{
  "dataset": "strings of digits, spoken by a formant synthesiser in many voices",
  "activation": "geglu",
  "qk_norm": false,
  "parallel_block": false,
  "pooling": "mean",
  "mixing": "mixup",
  "beta2": 0.99,
  "precondition_frequency": 10
}
Rows from block 4 of a small sound classifier, named by matrix and row number. Rows with one number belong to one neuron. Each number is 500 + 40 x the weight over its row's rms, rounded and kept within 0 to 999. All counts start at 0. Numbers have three digits each.
After each neuron's rows are labels from the 100 clips, of 14976, where the neuron reaches its largest size: "responds to" is what is common among them; "lies over" is the class under the peak. Only what is clearly more common there than usual is listed. The data: strings of digits, spoken by a formant synthesiser in many voices. In brackets: how many of the 100, against the usual share in percent.
# gate: MLP gate (model.blocks.4.mlp.gate.weight, 672x256), inputs 0-127
# fc1: MLP up (model.blocks.4.mlp.fc1.weight, 672x256), inputs 0-127
# fc2: MLP down (model.blocks.4.mlp.fc2.weight, 256x672, transposed), outputs 0-127

gate.528:479529496493475539514492521439518517494460441421515441425493548440514480452521486468552445484460460469488539509525488463463456447452459554482519543560464507542536485470488526518448508528523437525462518520458539520523539554533457552558525463461533536492493484582495581431466487547472524504486516443510500541528483497481530501460540467534416550570470495491532511534496490513392570491533
fc1.528:535444497438555489477587473538481603491511505455543523508497473483551458492525563492445485545520585562515477489556560558462590531454508500455514528458539465396486564523469512553544462469463439536470504502530528545475537551560512473449523463463403566469511565534531416593563541434533481499492495549556579492531519506471496459542503517434496433466461539537480508506475469520483456479495
fc2.528:574474497486526479509565468611502496497471516542529422512482453513520434497497486440416502545539458523492560500506512527451528513551499456482486591482510448517490474544479498589481498485510512514470529473498599442457506535560511447490570478525467486410410455484544562520499456532431526513544565485490509482510444453545489452472488525408480541495479521433495515543482417539534535496533
responds to: reverberation (94 vs 35.3)
lies over: /t/ (33 vs 2.5); /ɹ/ (26 vs 2)

gate.307:484494474446474555500452527484458505443520531539472517482480482527462526418512542441492525446443459524398514419485520505581455473613473481502475498541554443508466544487568486481534505506487459521529488485592546481483513494482510513459500581494482539531520523477518452445480466554512571507580471489462509436549566571499504496430466454504510542516435531493443560530491444506554455550497
fc1.307:528490551515431483490499471506505517540481544468465541438546441519577446548465520542422531500555504494524566454562440572457550515535529533485469464491594520516520494555539496517506473493535477470506543495528450507544434510546448490506554446519512450555478454479493541432471527500459453515402531603513509504528409503487478520535453553528530515455543520591554425470481518460478547539516
fc2.307:476495507555527553490396490483502559477520522532486523403504490515466478440500525445421507470478498439442567518502532521502446432537496446452525426536547458492546506461494483457517520559462504577507524487487506571488546457515504559475508519506455412530539568516489512493480510476577523449565527565476469472437480505533535445544451449531515479489444491505442485483461448527548505434500
responds to: voice: child-like voice (90 vs 24.9); "nine" (56 vs 26.3)
lies over: /aɪ/ (79 vs 5)

gate.100:443484453458489529551498523536516461445491505570496421448498465458490514460553465513532515521433469435551500589505515485530539441516456606504495471523448567564508493475562508456453497475444422465524574486526466575480479434587474509579486543467530526534504478470503465440505519432511551484454515486537543551469535485497552476453527494452457550419494558509430498574472459446464503551538
fc1.100:524481458489467560471465547560503532557518479539531433476532529526516393441452534520492434470528514577506500423540451495453557542466502531500536512436509507413442517506501509473515534530515457442509526484480509535540510464444495445483478501552491520563524473522465505521480527490483528475534519437521457463429555433475512504538573489457592586402438488517481546492486467450451555527544
fc2.100:525518553493505526506554603483560469439545568471454495468499574519527569508522561508500515440474482555414509558465491527433542524464530504505535511518466499520507436554514505521445452419472560503454508604532471462531439571479452495570547547484550508472422453498503483514532444500455483441535503453505443463536453481451525478526459490502437531522532566448505523484528503479443505423472
responds to: reverberation (98 vs 35.3); "six" (97 vs 25.9); last digit: six (49 vs 9.8); first digit: six (29 vs 9.7)
lies over: /s/ (77 vs 3.3)

gate.172:535499562437498547523511514537528521429493514506501502538471437494447552499481546506476531498439529422445426547475451511454491511500472484507502539501487570476498498553531483530462491588565549511533402514470435572528502457445503507493543540482502539457480525513514530481477503525488466563536534548459592456480518533467464584515472469512386552466489484535484558578483521560472496514487
fc1.172:556493466468509565479542502523506491539412568439534511519510487582496516493513485575520419469443479556485542407481516424500539505522485445481523466490480478418528482507528545534523492496550531434587532457478535487530468525452434547464510493549469510536447494455568490447497442505459508478494479527488553483570486485514449521472554529601540458549533495455538522549478468627492481529538
fc2.172:497498473497484485444571442518582516492440527470567497509470492552508498528507491600503499475500497514498472525545549441529565527542487446530463464458536433446579536502517515488611473496509504476590514466440581629528540543573473524478536491483534490462533534432502481479445539536503479498570504571527495484562509540494541507492581461507542471516524503511570512465500545559521497506503
responds to: voice: child-like voice (54 vs 24.9)
lies over: /z/ (28 vs 0.8)

gate.438:548482467522511486516530468465487504603517549498505525488526506599451473488490506499543478467471516520525519484515575491496549434493466435412487607535495464563532460452480466547446546478550549474480507489587502499506518526473499522452466489469454456453477459465535469443520513497608475501473495465433489474561541470498544458522544489431511475511482520475470562477508467523523517552494
fc1.438:550500540487490488477529467492509487547491539507512613492517499509465469487547448476511535464561441496545461447540488486470449457493494428406464570510490523517532534441557457562455488475569466450542461487601485561469490513475514469522413501480554451486486505448460459509542480479556509505444478547469487495518523435433428490528541539509567452458487480501479541414500488492565493575490
fc2.438:491474512548477466477438529547505491485535475532459522517468463408533499543518509520528544549524551422485398478481487435550547561488528535517531427551507484422502494563519494461465493555528545522508442548548486537467482500526445539555495498477497532549473530501481470559546489509423478399467466484536523526514470556531441480470488521470442488545493445463535386470462474397475482485534
responds to: voice: child-like voice (88 vs 24.9); "six" (60 vs 25.9); thin (high-pass) (29 vs 12.3)
lies over: /ɪ/ (33 vs 2.6); /k/ (25 vs 1.3)

gate.502:443426555506490524567529481421565522436490417448520535491453530526535536514536500526424477487491522517504419500518579455492478540516514478506528520489465557478471577478440464518530526573500521461492506459592556487518491490510479492460503545486580419570474558516421529526520485515485471521525536454481392493570491453447481527524544557549479513493474546449487548519504431555539506548480
fc1.502:568546482498486464511496505535471444571488558486448447498445521516503427470479560528495516467422541550499524483504473526548498463493519475493539443454495510457497539477549495484452489454549517452599497516430472548484552479531556537491553525494497581557480442463541505395447466495484521515508476516542511509524488580491484566435518427427515488526558593527524429467519584466476432496519
fc2.502:495429496522498539535465507428543546475466517439504489455529519550577568552490517545485494654495525478502486472550485556463447563482500439493540451507495553493457610459432468496544424500510498531532514500560503446499456446470503487539528480533489506488456476575535493508480450564493513517468490522538489512509485515475424541539514527506419493444487577474491476462498510541499515524494
responds to: voice: child-like voice (82 vs 24.9); "five" (57 vs 25.8)
lies over: /aɪ/ (56 vs 5); /ɔ/ (31 vs 2.1)